{
  "arch": "tdnn",
  "model": "self-supervised audio encoder (BEST-RQ)",
  "dataset": "notes from a synthesiser with random patches",
  "train_examples": 78125,
  "n_mels": 64,
  "hop_length": 160,
  "input": "log_mel",
  "win_length": 512,
  "codebook_size": 256,
  "mask_prob": 0.08,
  "norm": "batchnorm",
  "hidden_act": "gelu",
  "depths": [10],
  "kernel_size": 5,
  "stem": "single",
  "widths": [384],
  "init": "torch_default",
  "optimizer": "soap",
  "beta2": 0.99,
  "learning_rate": 0.003,
  "beta1": 0.9,
  "shampoo_beta": 0.95,
  "eps": 1e-08,
  "precondition_frequency": 20,
  "max_precond_dim": 1024,
  "merge_dims": true,
  "one_sided": true,
  "adamw_lr_other_params": 0.0024,
  "adaptive_grad_clip": 0.05,
  "max_steps": 15200,
  "batch_size": 256,
  "epochs": 49.8,
  "lr_schedule": "wsd",
  "decay_fraction": 0.2,
  "final_lr_fraction": 0,
  "warmup_steps": 760,
  "weight_decay": 0.2,
  "adamw_weight_decay_other_params": 0.05
}
Rows from block 2 of a small self-supervised audio encoder (BEST-RQ), named by matrix and row number. Each number is 500 + 50 x the weight over its row's rms, rounded and kept within 0 to 999. All counts start at 0. Numbers have three digits each.
Before each channel's rows are labels from the 100 clips, of 14848, where the channel reaches its highest value: "loudest" is the band of the loudest frequency at the time of the peak. Only what is clearly more common there than usual is listed. The data: notes from a synthesiser with random patches.
# conv: width-5 conv, dilation 2 (model.blocks.2.conv.weight, 384x384x5, each kernel summed), inputs 256-319

loudest: 1000 to 2000 Hz
conv.330:532480473579588501544433517526472475549473472436515587466547482538589500486363546412517488498520457438561567560546601517411421413400479594516416523482527454535516512492556440515494476512525492

loudest: 4000 to 8000 Hz
conv.32:443451468440524572517538473406490514521440466507497569520487541533429489475543392476454440443516457543482417476603577474537330472529609576445494407438508561531569524532524532516548494491560493

loudest: 4000 to 8000 Hz
conv.52:514490386525493506479530489508527471496498518571475434531465472529412486499474506558524450469440473478468438473511494465419488490431474451458484516518468392495499494456454518468514468505461395

loudest: 4000 to 8000 Hz
conv.24:456457401511494498462426507522486432433459510488458437468522482511465513542550503427553494408535556482572521504445475479511499473430490498489477463479478410464482484485480466512430492439514472

loudest: 500 to 1000 Hz
conv.37:516473412550477614499498447550475600467470495527503458522445444473464516495469514536531517537435487486500475529576532529487424392487358501564558507497476524404409486499572515546540452487478479

loudest: 1000 to 2000 Hz
conv.161:518545421447484545438444377450526539511519522454517350492521486492483519528533562554447499485405504478463473501516543453476439432522408446514482458444477510548478572503516488501502483567530414

loudest: 4000 to 8000 Hz; 2000 to 4000 Hz
conv.299:491512472501475493486591532497422459530509512512554546582521544497507571514528488510486473485506436442502465559552600528491465531434490573486533546469518476511571517502587618429490419531548574

loudest: 250 to 500 Hz
conv.320:543480571561535624441444437536559481543472566500477447549515531494440514496523540507507422473479521484445510475531544513490470536501458496459477459494457567441435500495530464544483504543585458

loudest: 4000 to 8000 Hz
conv.255:478528509402580470468487482503516392511447529466499443447534487424489478564416553546485504490668536473494552418514568489408366469462501465522547426505508524427514509455406466438496444495458464

loudest: 4000 to 8000 Hz
conv.336:542429477556497467533543556524471408460499563602535419534470508446530460460537519668489567573490527449466409541484477539473539487478447441472495510499463540534425475532530512376526465507452488

loudest: 4000 to 8000 Hz
conv.44:517525501553475610437442475501499441507515493461493522425487523443435499517530511528478419505513503466580400423489447544462476513479402354479468458537516470566471450531480410417444508544523543

loudest: 4000 to 8000 Hz
conv.139:488491412404496469520502535498421541491453555421488534447548542559496482623555509397518469366561541500623517528547585553491485500509490575467522493534540519464497498473540546537521439501503522

loudest: 250 to 500 Hz
conv.22:500513545511486544491471548518508454489503491531492479503499577511464538507490543591534553423536470491473630551511557528503460501554502512477458465489524487499503526400559500553407432450525506

loudest: 4000 to 8000 Hz
conv.254:625490416518467478501470497477489591503485456535441479430543567472416481432493548570475438468421490481499462509499446569416462572511501470471465453478526448376440494472574487512465467466462466

loudest: 1000 to 2000 Hz
conv.33:521430561576517496474565515539569482491491482455522447512437451491441472443440467555514509560538441513411498514511544385491417600446493489493394500530526473432468520510527431561535547495432452

loudest: 4000 to 8000 Hz
conv.219:503536366521491489534565558487489418497476532524517498524479430518600487479538520579536465495448529524423614580416509519521497456508520557545449442502470368543550515506475520513518442474448545

loudest: 4000 to 8000 Hz
conv.355:604572475506479522541495485585492464449504480532521417527457538468477450507576498506491503560497401447539446464545541450474550590436490495444507454423505510510461531504519501558596470492506522

loudest: 500 to 1000 Hz; 1000 to 2000 Hz
conv.2:532468496517395531492468464574525478457534537488569658525457456534477487480495561538500506463562537407487570533548518547525485527464556511574529561472491456498478547436498537508414496542483563

loudest: 4000 to 8000 Hz
conv.136:554494584538479519474485465482572435467516491497510552481571475450562443431409530527444590433569454537528543612587455495517502556493498622515548429501493512554547500499497510473458417453546650

loudest: 1000 to 2000 Hz; 250 to 500 Hz
conv.316:532488463480499462573541469525528462538531449416511535524563460448504480534513514480412439490561533577464564477521494511415434518528470549476510426457567396624573401433506486516425449489533524

loudest: 1000 to 2000 Hz
conv.66:574479490573532574506474561597411458542513502426514559475464499576459571453451533449351511480456520484498502535634475520470531436486472545527513439398491520451496485544475449562556468584563578

loudest: 500 to 1000 Hz
conv.116:514436398566428494459465487482521498578494452451466524516504455562450545569556437487507654546472491438564489434555478628512453498478478484484523544480487436555546558514499548579584501571515512

loudest: 250 to 500 Hz
conv.158:528601441556550489615487476514459528605492506494453486532521549453519497447506504418390518467497531494471563470484541548460520449459487556505523463470532521420476521452577500515393465458453486

loudest: 1000 to 2000 Hz
conv.142:495524560445517529503491531505429498509521456488534637486470494467437515593482555518471368425445577555509471493526518523445542474469442540511384457561567477583557538513528492460545463520530502

loudest: 4000 to 8000 Hz
conv.69:562438412463456454532462474528364562596511418463475374405526466421449485525434516517541489371480572488567551491476556628466502553495355435491570483472559445427402436514499517530522555498501539

loudest: 4000 to 8000 Hz
conv.240:499476495327530521534476538450475514526489520476551474507495578453477451481513403413492490570538518540455447429557521499482295574528573524510559544453544571521494497429414456483516409506425471

loudest: 1000 to 2000 Hz
conv.231:533501311498473520446446506548437529453529467507556455523493474481523462452461539470459423464455504505505604584521566571476397517502511453476521527410490457482437442475508402560426458512539545

loudest: 4000 to 8000 Hz
conv.156:457432507346485460566449503441412438522450477526468503535584509506466566528562483502510441495508494476490496504483548554481400405429480537463495571502542519534492472501602533437503490458502381

loudest: 4000 to 8000 Hz
conv.201:560388466465579445525523455523610543513530487493500479536472483493461481412522524512496457535438411537448543469439514529526373516555518599473497536393546406501520392486562437499526408553424472

loudest: 250 to 500 Hz
conv.368:481472506460407561456442508533417476474475451477492560545463469548503576495572480523408570464398373495520449521449530419521403480503551568432466513478527624378456517545467446481487486441528488

loudest: 1000 to 2000 Hz
conv.114:542509436485489487534459549628442568564517466545444512393470561421467390560485518581482526489516438433531452507585385512400397478461492545458502477488563501421460532424546540534545546544383539

loudest: 500 to 1000 Hz
conv.366:607427552474476537503517582528591492482514486593464478517474482508487569495447546396447512433479488438541385564453544533543496444503433553498502490426571558562500430464515464583569515506485512

loudest: 1000 to 2000 Hz
conv.275:500418550512526489512466560533447396636474535464492517548505443531499540582472548498476542537521569510499428539589510569521555464446450442438580591484499474471505427511439548443570497505504478

loudest: 2000 to 4000 Hz; 1000 to 2000 Hz
conv.112:529502478420419578514474606507438517497530548504470555552572481609464499486572571537444568528541517475524497476485488559521489473354528461433508547534559506529500506423537540452483447425451491

loudest: 1000 to 2000 Hz
conv.165:469394502552458535473493544468585517560549599456449455552490433623460519449516502490466540639527496526441486451502491499483478545467576523430467473439465548479515478378490432449443462546465469

loudest: 1000 to 2000 Hz
conv.323:483541537466476579462553476546561475483512402484458504437432532475439593482530514539492425523537456510460498460545499560516395412486544620449448475485543497512548586515504400444466605512540532

loudest: 250 to 500 Hz
conv.174:540487575604552515562508512490566405493475539482510492527536488522661528532603519562495532589570540486500464566531542509532449478593604499503504492514472472541542505514437582525549452532515528

loudest: 4000 to 8000 Hz
conv.83:568532501526558474387527598514562522503555536461514513462459531511443421513561568501511489549492627404495573495521476442477473560480580637510479480436494501470545496460549497435593342574524495

loudest: 250 to 500 Hz
conv.76:555482496489415448453498463490557531526518416523447483543570502471489518575520512508428495563547534535496553525508514596630445523466465557450546462434513459576511425450519574537532508506611533

loudest: 1000 to 2000 Hz
conv.216:508517449485476519513530478490460453456506526587507434538389551470463521545529517453620521461492514462473544583531575492483517471472510507444576574548411509458408492558481508468495557455481492

loudest: 500 to 1000 Hz
conv.203:490494449379499560465533535501489444454509515568478510557514385471315474547455494508510519487473478482484521533584439484522401508463466485467486478489541482575468457446564538452472516423549515

loudest: 1000 to 2000 Hz
conv.164:524460526368493552493531490482473615501492500453510506487516486493427532462516520472504422481410465530479515556490497512414724644511419531461477443514524451563536459467529440472448498477466500

loudest: 500 to 1000 Hz
conv.349:484452571443470551503527550431492398451490489534489426602495510539526465361480428548607452483528462506528575484443476433467472578510506472501509488542510494595566540546497436447543541480418432

loudest: 250 to 500 Hz
conv.3:540469447373545498521465587653475435428572481440457571473543478532484566544480569565456471462521551551508477580494508422492415533495480603453458464486513447509517455439407461552489503517495629

loudest: 1000 to 2000 Hz
conv.324:500407539513417493444542543531410519548485455496467581526490467458490553565553524540541482554445534614461508545589478520492575513491510531412488538485538481536488415518448450403464500422481511

loudest: 1000 to 2000 Hz
conv.143:491501502455529568488559479505445445513470654424535526503512430577487547512442509486607557583439567451440563540537512519471501441463416535447577571434483496489484458363462496464526440561463477

loudest: 4000 to 8000 Hz
conv.259:643427526576467522518497598586499460491536490512496448513532466507488494527526620460536513472535412500400513569543570556511491419478489523499556530503490484486471496518565499488486393477471501

loudest: 500 to 1000 Hz
conv.133:500519519497455458437516443475519466523467477538427545496563546480473486516530440550581500399533456557505492410505520548508455477501483498518475525524558489542538542556483536555486613486530541

loudest: 4000 to 8000 Hz
conv.334:477431447409500605417473552488421514502502414533478539462490522553411513458516466483408452509432445469465563566478482480456351438472501573473534492419459456474471475479516463435494441475452479

loudest: 4000 to 8000 Hz
conv.353:452503481500494585450493470421429446475497522460527455535483485444455510551616463510483488499476596554430422355533416478467456482533532497537474510459458632514461547547508468443561442549531457

loudest: 2000 to 4000 Hz; 1000 to 2000 Hz
conv.230:504505522536406506470481433483504481454511495543552561500483527473545430422429537489554492422604347499571516436530504495530451476511437561533486509545481437529494505476522448486425508544512506

loudest: 250 to 500 Hz
conv.208:509463410514555533575401546593578397495519431518520548564525438421490470436477506444491362480474381509457523486467514492533488513409529472469529486524512384487463486526471486537577541497523593

loudest: 4000 to 8000 Hz
conv.288:618443463490452568516463507590430428522578466473509460576488432454424499501547564478471516472532477465501486552537546480463404553460545437427574510475479449558524473615540477470508495484506503

loudest: 1000 to 2000 Hz
conv.218:526547520455501539586554683477524655574523562496516481526464514544499603504423571582530503534534476561450574500451451558420459466484487495480462519542523634421502530558575466503430436442508591

loudest: 250 to 500 Hz
conv.123:502498463493682490482495479500536491462480488508446491507528522448460507477514491573587398555444515423460507549489541568497505524420488469492498508484449555512462498526483454460510504498487546

loudest: 500 to 1000 Hz; 1000 to 2000 Hz
conv.188:482480499464523535503506413445503488453508445514505428576572389453534554449461523570557421486522532571469555472514386522465485527508510417539498439557448429566560507528429519512456570452578524

loudest: 250 to 500 Hz
conv.249:501416378401407525495410516552483522526518469545485520511512406532441473534605475466414550462456535504476509563509467507411342403479519546555492463529427524425401514430549533406420500551507452